config = dict(
    translate=0.12,
    stem='deep',
    projector_out=256,
    init='torch_default',
    learning_rate=0.0058,
    orthogonalizer='newton_schulz_5',
    warmup_steps=70,
)
Rows from block 10, named by matrix and row number. Each number is 200 + 30 x the weight over the matrix's rms, rounded and kept within 0 to 999. All counts start at 0.
# fc2: squeeze-excite expand (model.blocks.10.se.fc2.weight, 768x96), inputs 0-95
fc2.98,204,200,195,200,200,200,201,203,182,186,199,190,207,215,201,200,200,200,191,202,207,216,200,200,200,200,200,200,196,196,194,200,208,204,200,203,201,200,217,217,201,200,200,229,198,200,200,196,198,187,201,212,188,200,200,199,200,200,210,201,200,206,195,217,200,200,191,177,216,160,200,179,211,188,192,213,200,193,211,205,237,193,200,200,203,204,198,196,203,200,193,200,200,195,205,200
fc2.99,205,200,202,201,200,200,211,200,196,199,215,201,215,203,192,200,199,200,202,211,184,188,200,200,200,200,200,200,191,205,199,200,199,205,200,200,200,200,203,198,201,200,199,193,190,200,200,206,204,191,200,196,205,200,200,215,200,207,178,199,200,202,206,181,200,200,207,205,185,195,200,196,196,196,194,192,200,197,206,197,202,208,200,200,200,198,200,186,196,200,194,200,207,198,204,200
fc2.100,202,200,182,200,200,200,195,200,183,204,203,202,201,178,207,200,202,200,192,197,214,154,200,200,200,200,200,200,199,205,191,200,202,206,200,200,200,200,205,204,199,200,200,198,204,200,200,204,202,199,197,211,191,200,200,206,200,204,185,199,200,208,201,205,200,200,202,227,203,188,201,205,203,208,197,187,200,199,196,207,192,199,200,200,200,198,198,197,197,200,208,200,199,199,206,200
fc2.101,208,200,176,200,200,200,205,201,219,188,192,203,197,220,187,201,206,200,217,201,193,218,200,200,200,202,200,200,216,212,195,200,191,202,200,197,202,200,155,181,224,200,200,180,205,200,198,165,222,189,212,233,201,200,200,219,199,198,195,206,200,200,205,218,200,200,190,202,208,221,200,212,214,189,189,201,200,194,201,190,218,200,201,200,200,201,194,208,205,200,221,202,249,197,218,200
fc2.102,207,201,206,200,200,203,209,202,149,220,231,166,206,273,156,200,223,200,172,167,224,152,200,200,200,200,200,200,240,115,273,200,199,199,200,201,199,200,173,197,176,199,201,151,164,200,200,184,202,211,191,193,193,200,200,192,200,305,190,191,200,247,198,184,200,200,260,390,172,229,202,246,203,226,218,146,200,314,187,176,164,242,198,200,200,152,210,209,184,201,208,200,224,168,187,200
fc2.103,208,200,199,200,200,200,186,200,185,201,192,199,201,205,188,201,201,200,198,201,205,191,200,200,200,201,200,200,189,201,203,200,199,186,200,200,201,200,200,203,198,199,201,187,202,200,200,199,204,209,198,194,206,200,200,207,200,200,204,189,200,201,194,200,200,200,199,199,212,199,200,200,205,198,200,205,200,196,205,200,204,197,200,200,200,199,201,207,198,201,196,200,198,193,199,200
fc2.104,18,200,295,199,200,200,195,199,139,179,189,304,216,364,168,201,202,200,281,133,220,222,200,200,200,201,200,199,239,268,169,200,207,234,200,200,201,200,264,360,142,200,201,286,155,200,198,228,72,91,280,185,247,200,200,200,201,185,129,184,200,239,162,236,200,200,167,61,162,119,201,61,395,331,218,342,200,110,223,229,192,281,198,200,199,200,226,224,210,200,211,200,175,152,243,200
fc2.105,168,200,249,199,200,201,239,197,236,195,177,215,188,269,172,201,202,200,244,221,196,177,200,200,200,199,200,200,184,201,218,200,214,119,200,201,201,200,222,200,227,199,200,231,198,200,200,201,159,211,215,231,157,200,200,210,200,160,270,158,200,236,211,218,200,200,229,197,113,208,200,244,143,242,205,16,200,188,195,191,214,216,200,200,201,200,188,277,172,200,331,200,232,273,197,200
fc2.106,139,201,126,199,201,200,205,197,205,176,246,226,175,174,197,199,175,200,152,159,178,84,200,200,200,202,200,201,225,205,168,200,161,214,200,201,202,200,177,282,192,199,200,219,227,200,201,180,185,250,220,88,227,201,200,165,200,356,224,242,200,210,207,211,200,200,151,181,225,151,200,188,189,185,197,212,200,208,245,162,197,197,199,200,201,235,166,202,172,199,172,201,29,142,206,200
fc2.107,228,200,221,200,200,200,186,199,173,199,184,190,199,211,183,200,196,200,244,185,208,220,202,200,200,200,200,200,201,186,216,200,190,202,200,201,199,200,208,231,215,200,200,213,224,200,200,194,178,190,201,220,187,200,200,218,200,203,212,198,200,219,173,200,200,200,202,196,193,164,200,198,190,204,210,199,200,200,197,203,205,197,199,200,200,187,201,197,192,200,191,200,196,187,178,200
fc2.108,164,200,222,201,200,200,158,201,171,215,138,203,196,184,193,199,205,200,210,215,218,238,200,200,200,200,200,199,205,185,202,200,198,200,200,201,201,200,166,145,189,200,200,206,183,200,199,193,246,215,199,224,183,200,200,204,200,214,198,215,200,224,191,230,200,200,292,244,220,198,201,241,161,201,177,225,200,172,219,196,213,200,199,200,199,206,187,189,168,200,207,199,208,150,201,200
fc2.109,208,200,223,200,200,200,182,200,195,200,202,203,200,232,200,200,199,200,213,200,186,204,200,200,200,200,200,200,204,187,172,200,198,207,200,200,200,200,208,195,215,200,200,214,171,200,200,227,174,203,126,184,192,200,200,194,200,166,198,202,200,191,198,201,200,200,200,169,200,143,200,203,200,199,187,204,200,202,171,210,191,199,200,200,200,194,171,209,103,200,198,200,212,185,200,200
fc2.110,226,199,57,200,200,201,192,199,101,206,170,299,194,216,121,200,179,200,221,204,202,317,200,200,200,200,200,200,325,168,191,200,191,248,200,201,200,200,234,101,136,200,200,313,166,200,200,191,233,223,211,174,73,200,200,254,200,49,171,225,200,0,194,191,200,200,193,244,246,201,199,66,199,218,223,190,200,265,351,215,235,181,201,200,201,198,142,249,0,200,251,200,222,126,245,200
fc2.111,184,200,188,200,200,201,201,200,203,200,198,199,200,189,200,200,200,200,201,201,202,207,199,200,200,201,200,200,199,194,199,200,200,196,200,198,200,200,201,196,185,200,200,202,207,200,200,201,198,203,202,199,202,200,200,194,200,201,184,201,200,199,199,200,200,200,207,208,195,202,200,208,200,201,208,199,200,201,203,197,202,203,199,200,200,201,202,200,185,200,196,200,192,200,197,200
fc2.112,203,200,198,200,200,200,215,200,191,192,197,205,198,207,201,200,200,200,195,204,209,188,200,200,200,200,200,200,189,197,200,200,196,193,200,200,200,200,207,198,196,200,200,202,200,200,200,198,193,236,196,188,210,200,200,204,200,196,207,204,200,212,198,191,200,200,185,202,192,200,200,200,191,200,188,190,200,205,194,202,203,199,200,200,200,200,208,216,202,200,193,200,189,207,203,200
fc2.113,202,200,399,201,200,199,178,198,237,207,249,7,130,304,175,201,205,200,60,214,235,256,200,200,200,200,200,200,195,130,197,200,197,194,200,202,200,200,199,150,219,200,200,145,159,200,201,143,212,165,172,210,195,200,200,241,200,64,48,94,200,189,227,143,200,200,323,177,242,206,199,185,143,287,299,182,200,324,217,177,171,156,201,200,200,236,156,87,253,199,142,200,233,189,221,200
fc2.114,204,200,207,200,200,201,174,200,212,200,183,26,206,217,206,200,197,200,228,202,258,216,200,200,200,200,200,200,218,135,156,200,200,211,200,201,200,200,213,229,222,200,200,204,211,200,200,199,220,198,203,223,226,200,200,203,200,140,150,206,200,188,198,229,200,200,211,285,226,233,201,249,198,201,201,165,200,224,198,216,203,210,200,200,200,64,188,248,200,200,216,200,96,181,230,200
fc2.115,177,200,183,200,200,200,89,200,184,209,202,182,207,249,153,200,200,200,197,240,170,246,200,200,200,200,200,200,217,189,215,200,202,189,200,198,200,200,214,217,193,200,200,210,179,200,200,175,200,230,180,154,214,200,200,198,200,211,175,228,200,195,189,151,200,200,211,226,184,204,200,238,231,225,192,205,200,196,170,224,214,198,200,200,201,206,227,148,163,200,206,200,202,212,203,200
fc2.116,219,200,181,200,200,201,223,197,299,195,193,110,199,177,203,201,200,200,177,231,53,213,200,200,200,200,200,200,158,254,360,200,201,124,200,200,201,200,337,284,232,200,200,81,229,200,201,213,0,167,152,217,235,200,200,35,200,195,169,154,200,140,204,260,200,200,215,254,212,164,199,140,76,153,367,230,200,236,117,127,242,190,199,200,202,157,277,149,109,201,294,200,214,265,217,200
fc2.117,197,201,194,200,200,200,203,199,198,203,190,234,201,206,204,199,202,201,216,187,220,204,200,200,200,200,200,200,193,172,199,200,200,202,200,200,200,200,205,204,215,200,200,205,199,200,200,210,201,230,198,205,214,200,200,194,200,198,181,198,200,202,194,190,200,200,212,196,219,181,200,287,199,205,187,193,200,206,219,198,183,208,200,200,200,195,182,174,203,200,199,200,186,210,200,200
fc2.118,193,200,197,200,200,199,215,200,197,194,185,206,202,190,203,200,201,200,183,199,197,213,200,200,200,200,200,200,186,193,200,200,188,196,200,200,200,200,194,190,191,200,200,202,192,200,200,194,203,198,206,171,198,200,200,195,200,200,206,200,200,206,202,199,200,200,192,198,186,198,200,246,172,209,212,189,200,201,200,200,196,201,200,200,200,205,205,199,200,200,203,200,210,199,200,200
fc2.119,235,200,184,200,200,201,213,203,187,189,230,206,182,193,174,199,197,199,189,180,213,192,200,200,200,200,200,200,278,147,183,200,209,162,200,199,202,200,217,210,201,200,200,165,194,200,197,197,193,178,210,220,195,199,200,244,200,187,246,190,200,165,211,184,200,200,234,231,168,174,200,192,220,170,217,258,200,182,217,180,193,238,201,200,200,202,220,184,196,199,230,200,198,129,193,200
fc2.120,192,200,214,200,200,198,203,200,205,199,194,199,200,208,178,200,199,200,187,203,190,205,200,200,200,200,200,200,206,203,198,200,199,204,200,201,199,200,199,211,178,200,200,210,200,200,200,198,201,194,191,206,208,200,200,198,200,213,182,207,200,193,198,211,200,200,204,203,207,197,200,195,202,212,198,183,200,212,211,211,202,203,200,200,200,197,216,187,192,200,191,200,196,202,200,200
fc2.121,226,200,211,201,200,200,202,202,178,222,100,136,252,190,121,200,196,200,281,193,273,223,201,200,200,198,200,200,14,204,148,200,209,212,200,198,200,200,0,304,258,200,200,211,214,200,200,215,188,271,174,236,159,200,200,219,200,222,311,229,200,226,174,146,200,200,293,164,195,176,199,160,189,224,215,165,200,202,233,161,170,182,200,200,200,183,250,210,199,200,198,200,208,168,201,200
fc2.122,265,200,182,200,200,201,240,201,151,198,208,79,161,257,196,200,197,200,127,149,107,194,200,200,200,201,200,200,212,187,79,200,195,225,200,196,200,200,147,252,165,199,200,150,242,200,200,197,181,251,210,166,263,200,200,152,200,200,23,222,200,216,188,257,200,200,222,157,208,233,200,251,149,203,199,249,200,181,228,201,195,238,201,200,200,109,211,237,165,200,197,200,205,160,192,200
fc2.123,209,200,214,200,200,200,230,200,203,202,207,174,197,201,218,200,199,200,227,215,194,227,200,200,200,200,200,200,187,204,196,200,199,206,200,200,200,200,195,180,195,200,200,195,204,200,200,221,209,205,201,162,185,200,200,212,200,207,199,153,200,181,201,214,200,200,230,179,172,202,200,182,185,213,182,221,200,186,180,173,165,202,200,200,200,190,170,187,208,200,205,200,202,166,207,200
fc2.124,207,200,186,200,200,200,197,200,192,198,200,181,201,199,202,200,199,200,187,200,194,196,200,200,200,200,200,200,192,201,198,200,199,199,200,200,200,200,190,202,201,200,200,196,196,200,200,193,191,197,198,208,200,200,200,207,200,202,215,188,200,202,203,207,200,200,201,198,205,208,200,199,206,189,202,187,200,185,203,195,202,199,200,200,200,204,202,193,202,200,196,200,204,235,204,200
fc2.125,210,200,203,200,200,199,240,201,190,184,250,213,202,174,171,200,203,200,112,213,196,173,201,200,200,200,200,200,192,179,185,200,203,211,200,201,200,200,171,154,192,200,200,155,196,200,200,215,184,187,213,116,221,200,200,227,200,195,220,178,200,203,199,148,200,200,229,198,169,231,200,214,200,191,222,188,200,200,196,208,133,210,200,200,200,212,197,213,207,199,182,200,236,198,231,200
fc2.126,209,200,225,200,200,200,191,200,196,197,204,199,200,199,187,200,197,200,197,198,217,194,200,200,200,200,200,200,195,204,200,200,199,196,200,200,200,200,201,205,187,200,200,208,204,200,200,199,195,194,197,175,203,200,200,212,200,218,203,198,200,204,198,198,200,200,190,208,195,212,200,218,219,191,210,198,200,197,196,198,205,178,200,200,200,197,176,199,196,200,199,200,177,190,198,200
fc2.127,146,200,170,200,200,200,0,202,228,178,221,167,185,426,264,200,191,200,148,215,214,224,200,200,200,200,200,200,238,394,185,200,186,207,200,200,199,200,229,197,197,200,200,233,218,200,200,429,224,189,38,176,99,200,200,179,200,251,134,88,200,250,213,217,200,200,276,394,204,300,200,200,188,236,175,93,200,322,136,263,287,207,200,200,199,241,423,196,210,200,262,200,193,291,144,200
fc2.128,193,200,201,198,200,199,198,201,193,206,186,183,191,256,198,201,204,200,203,198,202,232,200,200,200,200,200,200,206,211,192,200,200,195,200,201,199,200,198,206,193,199,200,187,201,200,200,192,200,205,199,196,209,200,200,204,199,206,210,209,200,201,200,197,200,200,214,179,202,206,201,185,208,195,205,202,200,231,210,179,191,201,200,200,201,205,193,175,209,200,210,200,199,179,210,200
fc2.129,240,200,391,200,200,200,171,203,371,177,201,259,206,333,265,199,226,200,145,191,171,232,200,200,200,200,200,200,216,167,175,200,200,561,200,200,198,200,193,218,160,200,200,152,145,200,200,227,196,211,168,173,25,200,200,169,200,134,105,177,200,146,198,247,200,200,200,238,224,176,200,206,249,344,207,346,200,594,178,101,199,208,200,200,201,133,164,57,172,200,225,200,182,193,164,200
fc2.130,198,200,248,200,200,200,205,200,160,199,202,223,244,192,216,200,210,200,25,192,181,229,200,200,200,200,200,200,184,133,236,200,192,186,200,200,200,200,243,163,179,200,200,160,192,200,200,188,150,148,181,240,146,200,200,226,200,189,197,234,200,182,208,230,200,200,215,155,148,211,200,203,224,238,228,216,200,200,193,183,164,207,200,200,200,190,189,145,208,200,104,200,173,204,177,200
fc2.131,193,200,201,200,200,200,212,200,193,196,199,202,201,191,193,200,199,200,190,190,197,185,200,200,200,200,200,200,197,202,197,200,201,186,200,198,200,200,206,200,201,200,200,196,205,200,200,204,199,196,200,194,204,200,200,203,200,185,194,201,200,201,197,212,200,200,201,191,191,205,200,203,191,198,194,203,200,188,195,190,202,203,200,200,200,195,204,197,198,200,221,200,202,186,205,200
fc2.132,220,200,253,200,200,200,235,201,200,199,239,0,104,254,208,200,209,200,224,227,225,144,200,200,200,200,200,200,244,249,268,200,199,181,200,206,200,200,220,157,213,200,200,182,157,200,200,205,202,196,179,132,130,200,200,181,200,105,133,101,200,61,183,161,200,200,353,95,168,238,200,255,162,243,298,242,200,261,247,186,286,194,200,200,200,203,212,44,185,200,330,200,206,167,273,200
fc2.133,284,200,254,200,200,201,154,199,151,200,211,190,201,203,245,200,198,200,165,170,212,234,200,200,200,200,200,200,193,201,100,200,210,259,200,199,200,200,202,186,193,200,200,126,216,200,200,98,155,153,209,183,190,200,200,200,200,199,184,197,200,188,196,255,200,200,208,192,186,220,200,215,215,205,210,193,200,165,186,195,207,209,200,200,201,199,210,183,176,200,191,200,216,200,197,200
fc2.134,206,200,228,200,200,200,217,203,311,222,192,317,209,236,243,199,186,200,240,191,215,299,200,200,200,200,200,199,177,172,172,200,204,205,200,202,200,200,177,146,84,199,199,140,207,200,199,175,171,189,163,228,175,200,200,242,200,261,490,232,200,192,208,213,200,200,208,312,262,206,200,199,248,216,214,165,200,356,181,215,50,221,200,200,201,180,203,183,225,198,215,201,202,194,227,200
fc2.135,172,200,265,200,200,200,214,198,147,201,229,261,199,143,198,200,199,200,223,199,195,276,201,200,200,200,200,200,187,199,198,200,204,212,200,200,200,200,199,191,190,200,200,216,234,200,200,156,192,194,237,206,185,200,200,220,200,219,219,174,200,216,217,214,200,200,198,164,202,235,200,199,216,190,200,225,200,242,178,202,189,190,200,200,200,169,237,160,213,200,176,200,182,163,189,200
fc2.136,137,200,105,200,200,200,325,202,209,194,151,219,203,285,166,201,204,200,204,228,163,226,200,200,200,201,200,200,205,171,196,200,206,198,200,200,200,200,192,201,149,200,200,155,206,200,200,143,155,196,160,193,193,200,200,169,200,225,90,229,200,249,219,163,200,200,188,201,242,223,200,204,204,193,162,199,200,183,206,225,183,203,200,200,199,238,237,166,214,200,184,200,203,275,191,200
fc2.137,100,200,138,200,200,200,116,201,223,207,250,125,207,177,257,200,198,200,186,192,158,109,200,200,200,200,200,200,237,206,171,200,199,217,200,201,200,200,111,156,154,200,200,96,223,200,200,168,177,308,206,323,136,200,200,289,200,216,4,190,200,134,188,55,200,200,238,254,213,214,200,175,120,297,129,81,200,210,231,219,244,190,200,200,200,164,244,154,177,200,42,200,240,58,152,200
fc2.138,221,200,241,200,200,200,173,200,150,198,226,271,195,160,185,200,202,200,179,193,186,321,200,200,200,200,200,200,223,230,188,200,197,188,200,200,200,200,181,85,191,200,200,170,199,200,200,194,176,175,202,204,182,200,200,200,200,90,353,307,200,219,189,230,200,200,212,80,191,208,200,191,210,165,212,177,200,218,260,187,97,209,199,200,200,276,264,230,194,200,210,200,208,170,231,200
fc2.139,254,200,86,200,200,200,201,197,228,183,138,166,172,127,182,200,193,200,206,223,231,210,200,200,200,200,200,200,241,69,116,200,183,212,200,202,200,200,265,206,172,200,200,206,194,200,200,243,121,193,127,189,202,200,200,115,200,131,239,352,200,175,214,83,200,200,181,246,186,193,200,199,141,186,192,164,200,200,208,235,203,225,200,200,200,194,329,177,186,200,195,200,36,113,187,200
fc2.140,211,200,236,200,200,203,202,196,108,263,254,213,164,204,150,200,185,200,219,213,219,216,200,200,200,200,200,200,158,186,194,200,201,187,200,196,200,200,200,187,233,201,200,169,228,200,200,212,183,150,201,58,204,200,200,178,200,194,197,112,200,228,168,268,200,200,197,221,249,129,199,204,186,278,166,203,200,243,136,190,160,164,200,200,202,204,222,192,161,200,236,200,208,262,194,200
fc2.141,190,200,208,200,200,201,197,199,194,196,207,207,197,189,235,201,191,199,181,201,224,187,201,200,200,200,200,200,202,198,217,200,199,192,200,200,200,200,181,194,153,200,200,191,160,200,200,196,205,208,207,195,205,200,200,187,200,207,207,196,200,196,202,202,200,200,210,160,202,206,200,235,211,210,209,202,200,198,198,199,204,178,200,200,199,206,197,198,206,200,175,200,160,213,199,200
fc2.142,221,200,200,200,200,200,208,199,193,204,194,194,203,192,196,200,200,200,188,197,191,198,200,200,200,200,200,199,196,203,206,200,200,198,200,197,200,200,200,192,204,199,200,200,196,200,200,194,187,211,210,202,202,200,200,188,200,218,185,201,200,204,203,187,200,200,195,208,196,190,201,205,213,209,184,201,200,206,205,206,204,183,200,200,200,196,202,193,187,200,195,200,196,192,198,200
fc2.143,222,200,217,200,200,200,182,200,166,189,165,173,191,216,155,200,198,200,183,186,200,209,200,200,200,200,200,200,158,195,182,200,200,193,200,202,200,200,217,228,233,200,200,193,202,200,200,197,210,203,186,174,179,200,200,200,200,204,187,195,200,213,194,298,200,200,196,157,126,207,200,194,210,143,183,144,200,216,162,185,220,191,200,200,200,198,190,150,206,200,236,200,203,173,203,200
fc2.144,200,200,205,200,200,200,193,200,194,202,203,209,198,205,199,200,207,200,216,189,200,223,200,200,200,200,200,200,206,191,227,200,202,210,200,201,199,200,191,212,220,200,200,213,201,200,200,205,193,211,212,205,195,200,200,213,200,185,193,197,200,197,204,195,200,200,194,182,193,199,200,207,208,202,194,185,200,221,207,203,202,194,200,200,200,199,206,169,194,200,216,200,201,191,187,200
fc2.145,166,200,298,201,199,200,145,199,199,207,155,155,177,101,222,202,202,200,148,88,235,320,200,200,200,200,200,201,190,170,312,200,192,229,200,204,199,200,183,243,246,199,201,324,204,200,200,373,241,216,240,184,140,200,200,194,200,284,213,123,200,189,199,161,200,200,208,244,291,232,200,249,214,289,207,265,200,133,192,199,193,148,201,200,201,124,214,290,177,199,105,200,179,104,189,200
fc2.146,122,200,219,200,200,200,204,202,258,213,184,246,199,228,206,200,178,200,210,220,315,188,200,200,200,201,200,200,194,296,124,200,211,230,200,199,200,200,188,39,231,200,200,156,199,200,200,232,208,210,163,233,318,200,200,219,200,187,231,260,200,198,170,256,200,200,138,212,230,180,200,92,234,144,249,255,200,286,250,237,212,168,200,200,201,153,191,331,191,200,188,200,197,177,224,200
fc2.147,194,200,56,200,200,199,243,200,168,205,250,239,184,0,143,200,206,200,309,201,223,151,200,200,200,200,200,200,200,183,206,200,203,169,200,201,201,200,220,300,312,200,200,73,209,200,200,193,144,200,263,186,187,200,200,206,200,194,9,221,200,46,204,197,200,200,145,145,224,188,200,238,71,552,193,130,200,134,58,110,96,177,200,200,200,244,172,162,194,199,243,200,165,47,210,200
fc2.148,209,199,185,200,201,199,189,200,198,195,212,204,232,198,178,199,204,200,195,206,190,207,200,200,200,200,200,200,190,195,186,200,201,217,200,200,201,200,205,194,187,200,199,190,203,200,201,204,189,186,213,191,191,200,200,236,200,204,201,203,200,191,195,194,200,200,209,219,209,200,200,193,185,204,215,196,200,193,197,205,195,208,200,200,200,197,196,189,207,200,204,200,202,215,184,200
fc2.149,167,199,185,200,200,199,168,200,226,197,308,195,210,212,184,200,200,200,179,197,185,236,199,200,200,200,200,200,184,216,234,200,202,158,200,199,200,200,179,200,177,200,201,237,186,200,199,212,147,206,231,195,188,200,200,264,200,206,204,199,200,198,210,177,200,200,188,202,169,337,200,226,200,180,182,204,200,218,224,202,170,198,200,200,200,209,209,203,104,199,190,200,282,192,180,200
fc2.150,195,200,195,200,200,200,172,200,200,204,198,197,189,227,197,200,205,200,230,212,195,199,200,200,200,200,200,200,204,191,183,200,202,197,200,200,200,200,201,204,187,200,199,207,205,200,200,184,182,201,209,195,204,200,200,207,200,207,196,220,200,185,196,198,200,200,169,190,196,208,200,157,209,202,204,185,200,208,194,188,209,196,200,200,200,203,155,195,224,200,204,200,201,210,187,200
fc2.151,218,200,203,200,200,200,208,200,205,199,197,205,200,190,205,200,202,200,190,199,190,233,200,200,200,200,200,200,195,204,192,200,199,197,200,200,200,200,213,198,210,200,200,211,207,200,200,202,193,203,200,197,208,200,200,210,200,186,195,198,200,202,198,196,200,200,204,201,222,194,200,196,202,203,200,215,200,211,194,202,195,208,200,200,200,197,210,200,209,200,221,200,199,206,199,200
fc2.152,185,200,208,200,200,200,191,200,186,199,190,189,201,196,207,200,202,200,205,194,208,194,200,200,200,200,200,200,195,199,189,200,200,199,200,200,200,200,189,192,202,200,200,211,201,200,200,194,197,192,199,183,203,200,200,184,200,197,187,196,200,215,199,202,200,200,196,180,210,205,200,201,212,201,198,193,200,217,207,205,185,204,200,200,200,199,196,205,200,200,205,200,187,204,195,200
fc2.153,194,201,237,200,200,200,194,202,205,200,172,156,153,253,177,202,214,200,257,241,199,215,201,200,200,201,200,200,244,265,217,200,201,248,200,197,199,200,217,218,204,200,199,212,149,200,202,296,214,208,238,222,213,200,200,199,200,228,98,222,200,197,195,321,200,200,207,323,211,175,201,195,232,201,183,219,200,236,211,207,223,211,200,200,200,212,180,163,172,199,100,199,36,177,188,200
fc2.154,208,200,206,200,200,200,195,200,197,201,191,209,200,204,208,200,198,200,213,202,194,219,200,200,200,200,200,200,209,200,195,200,202,202,200,200,200,200,199,204,201,200,200,203,201,200,200,194,201,202,200,212,187,200,200,208,200,211,199,202,200,191,188,196,200,200,215,207,198,197,200,202,197,194,206,191,200,198,203,195,205,202,200,200,199,201,200,180,203,200,188,200,204,201,187,200
fc2.155,176,200,203,200,200,200,246,199,225,203,203,201,197,178,186,200,202,200,209,212,198,184,200,200,200,200,200,200,223,239,218,200,198,187,200,199,200,200,221,170,137,200,201,244,236,200,200,200,170,213,202,279,209,200,200,198,200,216,161,174,200,151,210,181,200,200,209,141,190,209,200,225,217,151,200,206,200,195,243,194,219,202,200,200,200,205,175,237,207,200,150,200,211,190,195,200
fc2.156,170,200,161,201,200,200,265,200,167,237,161,371,224,168,249,200,196,200,400,181,154,105,200,200,200,200,200,200,137,180,143,200,235,266,200,201,200,200,67,201,165,200,200,255,139,200,200,212,129,110,207,344,238,200,200,214,200,160,209,350,200,300,203,64,200,200,8,281,259,250,200,252,0,207,206,155,200,188,149,265,306,173,200,200,199,247,159,228,206,200,143,200,112,248,102,200
fc2.157,220,200,187,200,200,200,189,200,190,212,220,197,202,176,183,200,202,200,164,201,201,198,200,200,200,200,200,200,201,182,217,200,199,196,200,200,200,200,190,181,189,200,200,202,202,200,200,208,191,196,209,168,202,200,200,199,200,201,205,216,200,193,200,187,200,200,171,220,186,197,200,173,207,155,205,193,200,192,208,187,206,200,200,200,200,205,174,200,213,200,207,200,201,199,187,200
fc2.158,209,200,204,200,200,200,207,198,235,196,232,212,212,186,244,199,197,200,158,201,181,214,200,200,200,200,200,200,213,144,202,200,184,189,200,202,201,200,144,233,232,200,200,185,193,200,199,233,209,193,182,197,142,200,200,174,200,215,193,216,200,153,188,264,200,200,174,196,224,193,201,209,184,197,182,161,200,139,173,152,203,211,200,200,200,191,180,142,192,200,138,200,190,202,197,200
fc2.159,192,200,212,200,200,200,183,200,206,200,176,133,203,273,199,200,200,200,201,198,189,193,200,200,200,200,200,200,192,377,180,200,199,198,200,200,200,200,183,189,189,200,200,212,204,200,200,176,208,190,202,191,259,200,200,190,200,195,148,190,200,197,194,192,200,200,193,334,195,204,200,218,223,217,203,276,200,218,206,199,46,205,200,200,199,263,202,136,212,200,196,200,321,199,195,200
fc2.160,240,200,197,199,200,200,192,201,209,180,176,281,182,224,278,201,199,200,254,206,188,133,200,200,200,200,200,200,239,221,234,200,208,197,200,194,201,200,263,202,227,200,200,179,177,200,200,133,198,235,213,183,121,200,200,184,200,185,197,185,200,186,236,241,200,200,287,223,203,232,200,235,192,191,201,213,200,219,266,217,545,207,200,200,201,259,119,163,210,200,216,200,160,151,261,200
fc2.161,155,200,203,200,200,200,117,197,154,202,223,130,204,185,224,199,202,200,155,203,132,177,199,200,200,200,200,200,207,165,214,200,196,278,200,200,200,200,184,166,312,200,200,157,342,200,200,166,139,221,248,162,182,200,200,281,200,226,201,192,200,198,196,204,200,200,199,141,220,196,200,210,195,139,286,226,200,140,311,224,166,202,200,200,199,209,104,286,99,200,270,200,200,223,242,200
fc2.162,155,199,150,201,200,203,211,203,196,205,180,180,232,181,169,203,212,201,174,189,209,194,200,200,200,200,200,200,181,192,217,200,201,177,200,201,199,200,214,224,227,201,199,178,194,200,201,211,196,186,181,252,244,200,200,196,200,220,182,259,200,227,207,211,200,200,177,198,219,218,200,198,167,174,187,181,200,172,201,188,202,200,201,200,200,214,160,278,212,203,223,199,195,145,199,200
fc2.163,216,200,203,200,200,201,186,200,209,201,203,198,199,196,196,201,199,200,174,158,176,182,200,200,200,200,200,200,177,206,198,200,199,218,200,202,199,200,195,219,204,200,200,180,184,200,201,204,193,226,184,217,216,200,200,196,200,230,203,190,200,210,204,228,200,200,158,185,197,180,200,188,203,193,196,183,200,205,166,191,184,204,199,200,200,212,189,228,205,200,213,200,224,181,182,200
fc2.164,266,200,242,199,200,199,147,202,231,200,193,193,206,213,175,199,201,200,222,205,174,203,199,200,200,199,200,200,212,212,210,200,199,214,200,202,200,200,181,219,223,201,200,211,213,200,199,208,209,188,207,168,207,200,200,179,199,165,180,140,200,185,192,183,200,200,247,194,194,207,198,198,189,202,190,191,200,193,199,225,184,205,202,200,200,188,214,205,196,199,249,200,196,184,201,200
fc2.165,315,200,193,201,199,200,95,197,79,175,255,265,170,169,144,200,192,200,323,197,237,180,199,200,200,201,200,200,224,288,159,200,229,229,200,205,201,200,177,238,185,200,200,255,305,200,199,225,18,296,0,234,184,200,200,275,200,0,353,261,200,198,187,266,200,200,167,169,203,239,201,234,349,151,198,269,200,134,198,131,215,320,198,200,199,186,60,228,231,201,282,200,169,353,222,200
fc2.166,201,201,203,200,200,200,196,200,200,201,199,200,201,204,208,200,200,200,204,198,199,206,200,200,200,200,200,200,206,200,201,200,200,201,200,199,200,200,199,198,204,200,200,203,200,200,200,198,199,196,202,200,201,200,200,203,200,214,200,206,200,199,205,201,200,200,201,200,193,204,200,200,207,207,194,198,200,201,200,200,199,199,200,200,200,202,200,199,201,200,204,200,207,201,197,200
fc2.167,184,200,195,200,200,200,204,197,206,203,219,228,203,171,188,201,209,200,186,208,219,194,200,200,200,201,200,199,211,198,197,200,203,186,200,195,200,200,208,188,196,199,201,183,195,200,201,187,200,216,187,214,200,200,200,201,200,179,202,211,200,197,182,218,200,200,222,207,207,207,200,194,202,193,206,192,200,191,190,194,182,170,200,200,200,199,190,180,202,200,191,200,213,207,201,200
fc2.168,190,200,212,200,200,202,207,199,207,204,203,200,201,204,194,201,201,200,197,199,205,205,200,200,200,201,200,200,207,205,192,200,199,197,200,201,200,200,191,192,183,199,201,178,196,200,200,199,189,196,199,214,196,200,200,208,200,199,195,203,200,199,195,196,200,200,202,220,197,174,200,183,202,199,201,187,200,203,202,206,195,193,200,200,199,198,197,215,198,200,184,200,205,202,203,200
fc2.169,209,200,193,200,200,200,206,200,195,200,197,197,199,193,202,200,201,200,190,196,201,197,201,200,200,200,200,200,187,198,199,200,197,193,200,198,200,200,191,201,207,200,200,192,202,200,200,200,199,200,195,192,197,200,200,198,200,188,207,197,200,199,204,175,200,200,199,195,190,221,200,201,203,204,200,203,200,202,204,213,207,201,200,200,200,200,207,191,197,200,205,200,208,187,196,200